Weights of a small image classifier.
Model: 14.2M parameters, patch size [4, 4].
Training: adamw at rate 0.00096, 20000 steps, batches of 128.
Data: 97500 training examples, 26.3 epochs.
Rows from block 3 of a small image classifier, named by matrix and row number. Rows with one number within an expert belong to one neuron, the router's apart. Each number is 500 + 50 x the weight over its row's rms, rounded and kept within 0 to 999. All counts start at 0. Numbers have three digits each.
Before each expert's rows are labels from the 100 images, of 14976, where the router gives the expert most weight on average: "responds to" is what is common among them. Only what is clearly more common there than usual is listed. The data: drawn human figures in many poses. In brackets: how many of the 100, against the usual share in percent.
# router: slot weights (model.blocks.3.mlp.router.weight, 8x384), inputs 288-335
# up: expert up (model.blocks.3.mlp.up, 4x192x384), inputs 288-335
# down: expert down (model.blocks.3.mlp.down, 4x384x192, transposed), outputs 288-335

# expert 1
responds to: handstand (38 vs 6.2)
router.2:460458521466536523539501440500460525490472529555351462409496568540500502483536470392455526448422432483419520485504431518556546533541595513511507
router.3:442415473460545452455465500569432499386472512468483439534469477479542512501465445393501489491542433563445486541551549507419453517457513499481493
up.0:473498538483476506447486508515541427555577534423461596471595542490557449594539550487499465457543514518525505505504482512447434455501538498433465
down.0:496509481512569536435524465430503502467415550556467432525573458492476575471539495546534505477526622588452583440479477513534515452500403559510534
up.1:466511429497469544479557519569508558493467558549495584527447547545462601477464427527473550496532498439410520506497490568489533460438539522534456
down.1:524443485535508468448456570501476465582535550524533477471591531456495583566448586560492452527516359489452498498529448447435510457541473560412498
up.2:553566558504457654462544512500400506471492477477599540453407468564499541589488461614521464545496547445567484477539465482467429461535444577509493
down.2:573516480517564507478519461484473441398463540446508498466482524427530427472545550403511589561503534497433486519467532441538586530446500543459555
up.3:528476536556561510487444507480501453524585507486548539492568506415591507575459483567500471462561581552581535442484519541540385417511467436428623
down.3:504474468431497499440421534607495554542562520493533523430456542518562555499456525532566476431407482519590487541606419472434444490431388382512483
up.4:506468513545412548450514494491502451488535543501466472544576561503593516529494499492535500471455531533482595501425400499464507568514464503427455
down.4:464462457551564538420399423581524460530527448471428511559451606579448609429466499467512458500491440483499621486551372573549458534534485550527523
up.5:523531517581445502487512424451534501552463518420451541525514439533478490488537517558579558512510537482469363509412545471524508539541529484521471
down.5:522474536491537488400528482531506487573479515510495536554604497509560500358498480442519488517503516507553430502486452525602475448598623514508490
up.6:478473532485481484459509505534514458536437479460461380467531483551404373475480520430543518461432551462540504472500588528594481503521453456521425
down.6:460451487499387479368516517406538492526496512570499543470613500569558534392543437476482536522507547489436468483499538587611549479539574575528548
up.7:553492556492523572475460466487457466642525548578568490482497432454460469452485538541537493510519555522597473552440610440546513477437548566511496
down.7:520504508603531513426544493504521489513416594445468525486495422475514514478424552493523451483554484403567489478457497528486482469464490497508512
up.8:427460516530564435471444577499476518456481536496469472530540527463531515439496446571449440496532608487492607530510487493481490520499494493375466
down.8:531528600502485571479488550577540465476442564496420513440537466466539535518495434560540478425454499484486548582544515543546497537581427404527505
up.9:524532529488459505535477502565538550407518534493533469568444400612527527492469452539479458489507517499560570584501508523512428544447479571487645
down.9:519495456517487575507592568450469501418497479459416496493359525537426512550511478570536535494475581497457524471385513478426483441467532473487571
up.10:583548452470446468452488563500534503428561466490477565530428504522512526547540424495434484528458448507476513515529422595508546533497484576471472
down.10:501537541533489544500547471602502499462498402455570554560412485498541430537499602540609548507446625481551559478534493458468473496400437490497582
up.11:528548420452383504436543554502576480496462500570468648553467488484487481575564463506478570506462462539502524506488412513452523484517446532548476
down.11:401408499552554552446502537563474531489363485527529514587474433470430434630488441461495424539471528526534528503570477490466504414461400485478546
up.12:451481515495477438531477521429504595432439587466469494501465542517522434480431448519356507554517397511534477516538486558494432502588511467483491
down.12:500539536492368543428470452521530528444557516526452528452459513646523550446498546455492517478446520483438517483484424406584540496509502476561438
up.13:493471397462490560484476537527520527593536579595577626587485598561528522525526506551384543488472454477466498465508477472448462379468426519556449
down.13:569539556606530400521482573519546471631419387518509395449517561458491421581503534561507545513455457440497526486437530479488514543465510556478469
up.14:508427486580536517503467464469462447415544492512529499520468522511579552450527472535474394447518499503572564404453526556495377455554516435545496
down.14:454552540501466484463445538517464581469483429480395525494430504528519489549538470446574538367495482519497509563592502529521450567528433386516529
up.15:454479514454454378421447545570482452447557548406497525430509474569410482515425528476506480406470546482589556545467485518466354535606494530494524
down.15:534518556498478610472554517442546526453532470620421572452551430585515498432499424535512525534482473425499511474425575533512495463539595489425564
up.16:465503438605548515519457504393528479371500448528456537460513493490544518549517387549426414531556573546609528504440540582540414460543549433501570
down.16:496513580466451493475512479593598553473549479434395489489375464499522468493549507362579515396409456510506472493513514538513453517522456440567481
up.17:510517428502543562551472607533420500446606473530590523436412567557431544423518450496503474513481456424564493517455374495441516477506413454573582
down.17:574496418455512527553576476409492484426496427431546550539483480520403532461547460486479597472537499575591521579468475618488457564509624462515486
up.18:479595445484458498534506476460524516512522542519492580455482530552472608549554590484529449503465426484480483456557409535463560526485425571496514
down.18:722562531495475488511441411510480497529468441562499448433464477455460500469539471480522453515545529537548469472483516509531529504486499517514472
up.19:534422512435487487607524539502585567502535521552481587467520572532560363521550466576458463480464568517485530479497534499536466510479470542524538
down.19:556489431395441537529475495464480572427510510521538510554445444602541626407433573499568572451488431404516529549498516508390492587538547478564470
up.20:481498525495447515431535536471556577486519570605515499468513445587479588489385546575434512499509424458495592582537434548516468459523437530481448
down.20:426517606432551592519447545500498545526578410479510552540441472540530526453543519501509484480531533479499547497515503540421494488463408467489480
up.21:577567554420430469554512558408540474559470572513544516505531463524504445539461523458490475445480536422622499494550481481585367519587420451520660
down.21:465504469455407547441535565465513581419472546557492528506572494631545539428475459556516520476459483448565490469468483502528488512517487473522567
up.22:596515479596486488579535508472500486603417542485510458606502482483521450493408491487463488471517575446500547442615579526524465526415511392482559
down.22:456576595580452393447438547516412544437458526558481464521483539502515419481552534478519583528460487542525469412498528469456455481556461411510552
up.23:434523492490451491493504512459483497384555425446471559529450533531542553578551497561488611550508491563484455517417444500493479474531550498497477
down.23:498511459513472538508469463588517480561504499543594533598362529476594406490547469539505458463458442533521543399453507411488452495493396448482447
up.24:547464449496457489465472575495468475538467509517437499540513550496487488537401623570395495535505636570438581486420492474462456496511521458467584
down.24:576563513560509547473553537484481479480450393449514539555532464573407532410475529467497442519494581504465577524488468523582457445595509459524420
up.25:537482498592478423439431479527387491450479508509481477555459524474484405464592417562473481427571524508466524430503506505527449464578451435499465
down.25:473575541494443521439501477579550583536527576475379502534452582557509480506569499442426494497483562502427534475459554425488443475531496497479480
up.26:509527431450452394522480504476471502484583484467509525516523526461537448524395562468407405436521585543523522518515432560456446431490503456458497
down.26:444582532415467597508589502491513508474561542414505594578440453548502540474471484601495537515549517562517492502510472579557538545560485415489510
up.27:519416558542563525493442470527471487591518460510472455587511551406573533465515540628529514459563500444528539551537599552518501536489519451458554
down.27:478567474471456468491480551595649609505404535448518561496498485532573476584512469476435490388538492498559465511496492452498472541428457631530521
up.28:519462464546502535521474450519483509574522493550499527525470519549542462505493439470411432448542484514568554486545516545535395529546513422572465
down.28:488549583444470559494469482446490521495580559483435443472439459511557491484458556523516602463448500598502459505553582518582405438483414426524499

# expert 0
responds to: blue trousers (36 vs 8.4); teal trousers (29 vs 8.6)
router.0:511512528511509525534472470464497524489486526485473531508467538521486551443488515441427533462444465475515478502462510400422478523465528541553549
router.1:439517471511470447486509513577436523396456540532509504488487456512489550441439454386444467504496495496518492501501556515428525557457437545555523
up.0:480487404493533504529385586432540509556401480517482502542580488498539510441468512469551499425560457399473443453469500547468475449471499537517466
down.0:504537506541457533549458469501490513549466412569466531498489419532461490521528555487425502517463470526541512551402618515501509476425524516573598
up.1:395495460515385506502505508577531483598459495546471517468429487562492605517501452465586447554533467521498478527520432486494581526498505582542418
down.1:395540506557552473517420572496520423524379436538534503554534534444540444538541512509454500405636524503457546460463513473549537536418465441443573
up.2:469541395563507470480474609507584485523516490483431582528529475472413450517453500523520416497532559519485477554570425535489545583554550560504550
down.2:522496530398539513505547516568610546438500544525490566510443510466602492491446489587565516528492479362545541553525481561454543545481428532386575
up.3:495554485471525561529520432471515590580479447630516495545523571446492489504622530507456531532477587539458424495421567489490491453443494495510546
down.3:579491457452498507468370519414495439426505464529463486508464516542573484583424513487492502465500435531428571474517520489479506493538444533557466
up.4:488445460510462518484552569445467464379518456587538438431508565563486523508417492523545473553572509567524554602498496481453511540529448544459498
down.4:531514472503451531532542516567513492429443505458550446522544497433558429523502488474588480519410566452473513517443511512452524456446426521545453
up.5:457495529470453471510521487570503471547506495486419517466582492518528483577480422482449438472476490506456519524512536535554498556499559498458517
down.5:532531450554527529520447471502495583580492485434542499465604468528614553529505497403497438508521493532494448478539514605537528443358426445463537
up.6:452448539451530530472427552525481401431550394461526486432515523461424471523622527528503444504458496548486422550470453461393485492545560519422498
down.6:427592457496578460369486522536397540500546479507543530522526509462492517487488454411427474583446478519593472513449433444434516428603432546489501
up.7:475452527564558494473535462464438441402496515457488463547501465431527521471475498582513524518537453502532462491450532486545452481449439514507518
down.7:474465555601426482535415555483472539529572483518531514463456448514589526485532511505585548405524412483422548495400543579471464554493455601487454
up.8:490525478536474536511501588471584361513448604521516522544484600526540472488518542498557508516508577498569612536471528598539600481496503514489451
down.8:494472497424551473442417531558434482508542487583514480540459508562522590518513531467396531530482453583546522497524433447520443452419538529438599
up.9:560537570459487551548478501508473523535590450514448608446533524569462438538536516501579410427453557540581543421494535580472536414558477481546454
down.9:566493479539546481531514481466475500576486411557464387438502488550571517550459527473567527582483510494484545535507532412532498404459481551558478
up.10:559569553459481464437563489526462491421461400466423466447552445525480552613496603524490569554531543557465422563476494508479550460497529535562428
down.10:461501546536465441492488566492534528519513595540463485407534516493536484515443553597456568536499494480493517453501531450480534446477431414498530
up.11:425632571426393440481502439495561590555531501564524593548484610518512528566555582534407463507556552502550442516542515437435437422507417505498505
down.11:569440544500569589572475474422463394456468540490397505572470468502502438567487539543531510538539460545464558500515594505479472504553447429477447
up.12:488476570526566569461418493511493503467491522523484549475414559492506532511569534405486356556553501495601425544471529579465461523543557513542529
down.12:488539614520520442431528498470555494559471437509470535586559489467526497424453537480545479601548523522498483457476556504489496523434443514451478
up.13:517462502501516567431431513425380494456504499543522486528551542462581411436449492505443471544605527546544467515451575473503504448490642501508413
down.13:538462423513617469523474566500464498591532518601542492471558447348487548484505511502410505472579492497486504519538554480501513460405515409564505
up.14:519360462485494464449517526498515498489424534571526560538529509488525522480510497447436473498528479470482433574454562493501453500426525572635431
down.14:499534551525547439517493563516569470564495491505538469442567583496503513521495472570444561403537452528494524340485521470460536523433415502462457
up.15:497526524480425443466371503516563451322515585453407577489623533451415504508468494535494461464543468514610476494479567531503427497540489483475515
down.15:448515451514461503527482466421535582558424528514474447538598534556519442518525504521490496416473518542436532442416452626595492543563602600530453
up.16:468522528494490430379588439481522455540479532542561468594492540603401503547522478431517485518567545532610446472580526511524513406443445554504440
down.16:595477493509432553590510494504514461435498460414434432503519486412466468527477522517571479539429505497529560484402530564521531581565462469527423
up.17:430567521434464554518436566494473578438505496502505493469424471449465543539484499610522419572565513442560409562483532523472495467466497551538493
down.17:621505552543605514542494502505446423517517461456574505530552471392502500462391485466477482459611528521428603440492537439356500468439545497463575
up.18:607532492524403484485516505609449461475465443451436514481433378519492475448393450508518530527486424468503599472588462536555523552500493505455445
down.18:470519415426544482491570490538496512492512541408452502513502405488579471544516530443491638506476466396407547447540487476403578436504435425424488
up.19:592538468475558542553500478510566445472528453472494489587489498408473514475429475535547512447431430479461572453466529492562560484532581507416424
down.19:537537494493527573467505543512405465468606573494476484530532516442501457463517464513468525524475499503544528469511564547561553458462464502485517
up.20:512479524543493488500507399458526467464507485395446481470644493452529486487517525498515462443486521463515513465429507505573431451420469537405546
down.20:421537502476502436455502491433506527464638494498459593443449489508496418563524457544482465484489576527517503496531495518605493466524476458511395
up.21:503421461446530521526609490503480521489538480496551533556551516496588494498489538498491489482585445452403554578580523496503398502433543547560504
down.21:579459572571545447555561564590431478584435580495493488443504501455463457565502493625510469481467507570512479452518516473445543572534491427613529
up.22:509526517491592551517477448473405467545501517531570444550445456608519535397447440545471548496492495453503475456483428535533480481496463513515547
down.22:559551413424567514399460457446494447465585519450488563470457519489459563430453502514528513527553464376491565454476570450416452517532428424476476
up.23:569569463499508443502526577518480479483454439478605508500417539449528542447476482427508412458523494432584546458537411574437528553464494405535547
down.23:514374448469430497516527448473608528460483365494592529495502470473519573572485553464508495468518443479477476548494461526440515502446479510467475
up.24:477534452493574561454599494555518511630485462551417484539476493537403478469577456605428501544502535476483465472492460535554484456442550468482483
down.24:475431455402534621481502542537447497460533511434455462439497498509482445540381522473530569519404528495465537488472508556508490469488520539505445
up.25:517525535523458494491568511561529520477550427478435543542533553422502562512593492592501533515486531455572429509492483535513470409562452572506569
down.25:436455509524435527482437485510546538501492386446379505479518550432491459544516486487446431439426492483450485547391446422445494567574427534495481
up.26:458468529545528546495446507475461560469614486515424474423475542503456533483491469637436436540450464558539517415459530513515409430550501493425567
down.26:540466447457511508430607543519502458494526565450577543491452478514430537505473554423470507505515593544493506553413535555497559505543456473388518
up.27:503474507504385487436497547350533473449481511526548566531517426520536583549450577514414480531537463451515451583507471508473382504486513517628459
down.27:507456524612561530516491580583505517468437528443552385566545509472540475498519467574506507443510481479504458434495528470524406481388502476574522
up.28:479615446481412446572518564507539548530520392556474605497469573479416463453533500511438491536477466533510380467463419512569455560550533532496585
down.28:471463428474536587521477562530507533524422528437483555609465502540511439549435518525536507519461490481479471540499473484460536509527459444429524

# expert 2
responds to: red trousers (33 vs 8.2); orange top (26 vs 8.2)
router.4:558506451439404527563485484504581544437472477457409471469537545605470557530454518514433432466494478457539581585534444615512445561483636543536546
router.5:518465551416474477469436481588564559356483479426306460484536528486557505506467493396508523428460442480473508563502509528530469572511606527474505
up.0:448488442539465488463503434504481480464561493555516463512527461523607508583475438512466454602606460608412557544527454542541443425497519503457501
down.0:451454542509517542452449499462488419579513582552547536538591425434467505504506519488504567470466484428372505492501516505503506525623489423468496
up.1:531444621593549482462471477421410478556551509504454492598526497472495553554491502532600508506524508522603470491556545477463472377530526456444569
down.1:458509511483476503468564526546530468429465465458526480551556509525436522585452514475487485546479479461407450524513471520476499499528473544461515
up.2:489537498544416407468457499425541497417512571503454582490633507514444473599491516569441515414499551526618528475460506422478358449552552551496524
down.2:482404515561570598528473533437496437539503562429460470532462383428538524428527512473544531493506526405482477515547549536546543587484517444507486
up.3:386570542503523418489516523540537515429513489487415462414482484494509551517541442495514392499475531558526592612436542484517526488557490419547471
down.3:560414479578502535609508521492491444447487498476475559524421513424492553494515515463532525501478545511525563569577557577522532524530512425500521
up.4:528430461431515439483471498559581549412541490461476523468569495403546537444501506501537496472504450451428530538567444519539556557459525444466509
down.4:527523552522562527469461470500548536388432419583403480546446526424520498464545449433464501445484416561475379552429512482433452566582593507459567
up.5:546476492553550504546429460509389428386444524580454477530500522517473513590489519523534536390478411484521485518488376553469520537495452585573470
down.5:483455477414500434522524438543493489517543417553450641482526472451611457523444600487388513598553421462601452488496428468482500449428577552424439
up.6:429512516464551494481503456546532502462480459396467477421536517487448482365506507504507574455493473506486550539426579505543592456498512506529465
down.6:588555477431497489550425455444474477436483433501512567499497485542548542522523466487498410484467464481552536590491553490517475475449509547515440
up.7:576518440501506551482575641403400439601518587552539479512593591437454366575577559452441519505576440527455483476553502491552449519446535452396547
down.7:528509499499483511461539517487489557471478439485480457480487512570488440470483486598460478452533539528491469483463456553459484478437532609447538
up.8:496443496515466570589440431568504535591540433550423422524512492510431538495519559452513547508511516509465456447505537523488481484488517527563563
down.8:502503462497404520543473526516526510435409420474350419485444575498463559449550492452467498503524529480443492435517519560570569460543489456492551
up.9:546511489505526407494512461486487466494507503458573447509457481568501529485492491502527541480542459572620432495519542475509479511571482448509515
down.9:445514523529433523537436541519558546481480496518441492391530486533439511504555432527528508416514489493434516516457494524539440457531438584522458
up.10:507548496425497421503522600454509437503522485531488614507457585447479432580525534519479447469526492472586514540516507515491422467479393530509512
down.10:533464471566506523534619456392538462532471487455525521531523449503452527468484544556558530592495526384495483567539513513472621497427506447522545
up.11:386500516533468399563528535470458484569464477461493512441586609448533443517420544630553515480586433401512498501560571550506523562470493458473466
down.11:540569491402399533580462438575558525435504429435461586523448513511488490475463428517538449466564473489486487580433452477373450571486525548528498
up.12:535379493466420494444496473496457491472470459628485462344497505521469505548523495451460496658520536494429530552552555532547501457457585478487433
down.12:569625515432467460435552469391480503606524503554477535514425616477456504482492442490447521474529444506488358488532501540446444496543503440487477
up.13:474579575509479497515524527512524560592623498575578470488561483524469476538582571513546594504521559520501417428474544347450562503474511473472518
down.13:518467483471450516530465399546558578380473558475554455504473537529405599513485436536557399455493546548508549502485541528625524533554520448486542
up.14:494454540480504486501504570600431512424545467576578544472465507451565531499505551422545439534504463541477556541533479437516487585391497563418447
down.14:502503462458481556446491524492402435597503515546489563624440527488521510396559540530473439466535503579501455530543500572479495375509446506444525
up.15:442614469519442415460492473532536546475449537466467561398472518514361454629483539526480489467495411533560541445466444406508436423532436560460496
down.15:598464505505534461554549424462481486516466460488466463489538524551566518534517488506530461547494485479462465461430587549545509595470539464472445
up.16:505506507439487437542525503481509539499483523534425519516597651545473455542444543537418462451455454405554558531483570472529386530469447563484510
down.16:462468488432496505541531513475577502482408418450547523503495532493500547449454547448536491475446553445536538574531556460396611600485509446535512
up.17:482517429527460534460474549394448496548519526514567447447527466494516466557459539461549581571581461545471574481507449552480439560475487588449461
down.17:491546579528519489445540481528557456471536537623494441521539560533383473573548468545452448479509507519500528460454548521501469465544495358438419
up.18:454468500582498508451542490461447400520467543482518466449505462428511426477465508478511432462489409496526506490487504436558520430474490463486464
down.18:467600402524466564554442519510524496428566488496572493447493478562539468503528493521493541424478548588563569569431479535416509504450444536541628
up.19:530508397474560473455483489454410572527490506457554640601481532454524502510478572490471467451507539455524511518555430513454521463524430538455563
down.19:480463638536527451436381549557524521525545491506455482454435520551563447539460598517467586446427587446444404523504508406561469544598434417544484
up.20:474506503522483430536545528533454567461441505461467505504514626461527383459457464453488565517564597541577452509503367448506480499587554433465513
down.20:475463551613486520375658490455517540480524524505431464447476573473489538452463530596597479513532497485513498497605510471424443547546456540415553
up.21:532504538511549478461558492464510424480516537458559376548461415521437468504592522458621530502563501431444481564486502495458477501463522477555455
down.21:437497490458535507566525483530531556504534482494543464432470540474556593434527492515493453440547570582464422491437546533506568559462462538474519
up.22:517545557430471512460475527475485454479522644568441488462488522514518560434437473454479470492483506511633482522478546413513442496507559470483536
down.22:593517550508471429462513538439455460440430529441451448540555529527565504470521570564539564546454554462597453540580551464500528522523455460525529
up.23:465515438527457465556512581543592413483487548512521527498560525503399519435530520474389461539564432566558455447489512559478475514465549485435477
down.23:446490559539499550489539505470528490603481534419467538559545499451508513455540506540415478408512595547443500478561512466589446511476494417549512
up.24:334519371491552469496501536462447498494559476528511502581579527511508423531437464563507438359525451476427596537572482505482631546490497435465429
down.24:411459491460591519501474465499438457457550580501452494526475432490453456575488547437527576474531499404444506460547521471478592482449473411470503
up.25:525613504495475493526533507492387392478488599468481472446405484475427477528501449436516430489439548456562522494581444531499434504499480397512569
down.25:547544514528443588544502486440514580520427559490552436602526506587538444537501456560390425590390436519562461475471356561524508460517534564500556
up.26:475610498575439486474520539543587467539507528453458506479522516497499428586541489535553519445498367475526564514430490450521503383480415516427441
down.26:470507495393522544559458450499483484513618554455430429483514610497519417359465529472481521486467406559478568519469556527510531483455445521449551
up.27:443540473520457507536548407503420569463547513548472467481444544575665512537489547520536540518491533506411479562545551502496445454482526551488536
down.27:496488493322469526469436513496509378500436533467535569504462440487495574456522480494585532500597473439502512486511534481515485464517465439424490
up.28:561573535619539573469523471477414407574382562540553461570518341520465573422516466420541475514568515602552450483494450466503515428391548534482441
down.28:478525497540533590367515563554485528495456595537559429470574512530540580511508489493424544526539531526460506464480506490543449440397512579451529

# expert 3
responds to: lying (43 vs 6.3); black top (25 vs 8.1)
router.6:474510567483474463501438538564498575473483535476430431562578585515520507458444532409441449432496378520477505558479619431475555514436488547568474
router.7:502475507497437458464448471590478577525467496480512475478527564503436563473373464407490364434545438517529481540503558507426536524443517483475498
up.0:532512426522535481500538526545506497451524511525567578423471492543590523482491569488505458447514556562515544453455454536480424507420529486505535
down.0:507545431470598499545637518487430452588534390402530527403526369520532434490610492428543535540530539552539444526536504446435517569555603469541498
up.1:451495505485509476520531548545365592507361531423470459543449550524411437482431523503489474461572452530463529578508561534557424498463475437468480
down.1:555583467464540532422398564537502480540502457475526448435493636496473488514567393469545447513489466500559474479383508514493539539547452539513425
up.2:560532567533377500547565574471480538519473487489573471538503514482460531395566479512476394522476504449550558448560494444413517510528456450575506
down.2:400456511555527553492424453453550618543432463605543443463427451575537494460476515499493574488510495467535453428445521523598423507467487521450466
up.3:565531491494501439516533546530531412535518483439488468530580449448449550478507430481507559480535521530538436504416436476523413604530538476532522
down.3:496492498533512462469509596505457573341511476562527452494406492546476389459516474520413480483465532541405436399544590542529553465454466495546581
up.4:493563504478532452541476562545532439517555486501557575606406509508444520468498560456524529495478618600453520545473527481570387511484575557548527
down.4:529462499423561527493577476529507488446426480505536551430450518514550555383443495493480562477534526511504588466526488579501524460497495478419482
up.5:630449579570501535545451474468518470488448567462464531494513406441463573419477446435427517516501523449455571521530473559523438546513545504475551
down.5:478524484540511535506512482497585522468533454484577501540520455437504478491495533404518533594486548555615442463527547645517510382429526503504449
up.6:498488549547538563497549558509504527419487513405434441399500458566441502510437499490520425582491500555523461636544533560516465637494538459499391
down.6:340478501513494505516562508503425449475462519549537521635466456519436574418512459439463528437498495551546492534498507500453491451389428437467591
up.7:508529505515583538467480501412421472460577522547505478563441508466455576495424506467482513524453526402441518489535503481554468499460444526474579
down.7:443451469544461479433539432518422501428456502549438467604521541417507555502469514453515538519524432399472468502546488473465534573527496538416488
up.8:498513501461470563459517532439463525470484500505517492562502506461482659477500455488475442535469471469451456514511512493465480390400465499507519
down.8:437515493495496479453455467570578449519479507562531495505535599466430547512525495494595492538416531435562465513522615439509505495437408530523513
up.9:567501468535533503576555465487454490488595460429490572599561427553514471494453526394470480545427425395453513488493561555489454513500502495439411
down.9:478534472424505447504550487582476503481495438515500483545446526542461563504549476499464497420588451455501549402475487445494506484474450544418454
up.10:544472513527498509587534463581554448495538533487567514552546501496435420509453492580449462501560481495605464508452587428487433494547486510505503
down.10:498405576466486526463497529486541472435540451493405424450532559554417467475379595508521485591563480461447512471446491495483480449509549566519604
up.11:514448527572480514450596470503513396585445518445535486579454496469518472481506429510487454512496458530455452591513446538559461475514639489512405
down.11:519507473474452614425500513547492500560555471513586530540564481545460556398455509467427574440534524486475514443586507529450471473507383477467580
up.12:468510488518495449511429511455484459517445489472541483477390440389434486445483508435517425525460521443549444499422470531436492596445434443412502
down.12:511549472493554500485501500521542590557499461459489553585450627556535561517534508425475497518510410482509498399516438581337529510471493519581478
up.13:505576499393476522521513562596457633465552529509474492518549566458420527420485518519428431424542617525469549461427418525534546463582581450513383
down.13:444539527566428454534521491455552413523467504455467539419337540461508508554553486517433548563476533483521518466544489514541497531519472547533480
up.14:533421473483524569529539489460503534373517498560584445546501472518443461402481495428461495490468487466516504463484479516532515507525503560450516
down.14:422663611534469518438581472453447553468529508428473593550490563504510537585462442560572522538481588481607439588510473490468523464516408443510501
up.15:463572557529516607510566487390519466548493522492482452449451492543528449421481458480593415522544475567447435479517485481483492570498520436545536
down.15:431471483481569564508514478468511530564505495490537546570533680492405554432433533515436464570515438578512528494476460435484485460447482511414523
up.16:520526469450469568502511507430572496442482493496483516542467487430513545478471468521445472551533497497573514511499461488490509457535510529510463
down.16:515412468483456450485502604381539539542536517467449496537519591588600527445478560511559478550541453513576558529550469509494498509575439533436496
up.17:441513534545474503497404381529550533520520518536451442451496417418536593515465593546477569462418553532547554539529543561513527496449609529505513
down.17:496489421468479458479488439490494460546468552505548494537494438423490485524536515476497567515471498510577446406441484488578535574547549425456547
up.18:534524461533481465439578455488393568484585483505427563565521611570609574501473478635533547545471428529401563483513546582558478462562487618452450
down.18:530477460565464534493563564497478504540457565504507458457498457501484506477463511515519509430538466490540513481546437499499551601503513416502475
up.19:479484482553524481544569435561448449440435481500459524494515488509575491423519465504494461531526493494518377507483536437464476463557524479568496
down.19:591476468446452519496493509510486512472528527549467499581528403500427490496512478509563446467478457413611504430482562522524492433600495418449547
up.20:538531539435451448509496546551467510459511476554464518496517534565538423499537501479588619532458564542482441510559494589547549586544547550494454
down.20:589554447514502498509510417419452548608482451513475612452464546461533578420462571452499545493482540476504499421551469495525496464436498488497500
up.21:517438503456452534545442479542513498390508451471502547561527479463491528599492600482481485483461524443525522502484602486498520416479476583428480
down.21:558536466576534539596584416525432569509496437458491510496534648487478553532599470554509541596474518528480474516483472518451571484513442535422481
up.22:447628489541506545582509507458460494505559545557518459456486518516413599484470443557443567497584494531467520441433428489522486440524451480512554
down.22:528600516468525539407461517521527446463420495555585419512547439491424458461572543441528468513436487391417463520538344535499523457588483578555546
up.23:422473565481510469503462452458534491397544516459558508430576497484496474525513565525518528516415441556535365434484444446548573426551526469504465
down.23:486508567488523519521584454491537469502549491497463515562531598494485440445517422513522529519514485409432521493567481570544505488577499549556498
up.24:517560554347498502528494537525558483467582521497462466480481588499480523435469560376416531494477546557559514505466577562576513534473534454520456
down.24:444518592479489600485558517556532549461519543560462543500628561498547508554479602518474468563446504541472533530502509590588479545514525499567415
up.25:469566395512494511430491377572448480502482487518520479428568502470452405508554430445490502548536471564545472584567434584503491544503601503577528
down.25:489563522468534550413627544455479531548487532447495537474473466502433498431599548533428561470525501471494476435452469496406448514484520554492479
up.26:414420559399415526486545505505505451527523518464485561622476438549541426474527503536501495451516534531505529482583525531510520457485464499559474
down.26:547471448416503538567548413421498526556524487405482552511464499542568453475405458459562517346513462482523514505510469500574580497489452528534453
up.27:483535477495470490469611462533500511507358550426432517505487493559490521472437590449466477470541486567429472540470404534470504492450521469544445
down.27:554533519396572445429467512506514553557491511622468455500525504519503484514498401521457461505567464548602511454548500406470487577531513425513470
up.28:476423551422466490535450419474501469456509453454531461493547471592474464543429594497439539615485394520459526452564567472530502500528551503489523
down.28:450461492489541550488553488480583372556449493446489505461467549592542523552444505611575527487541513480479464593498472480466530484446436499528462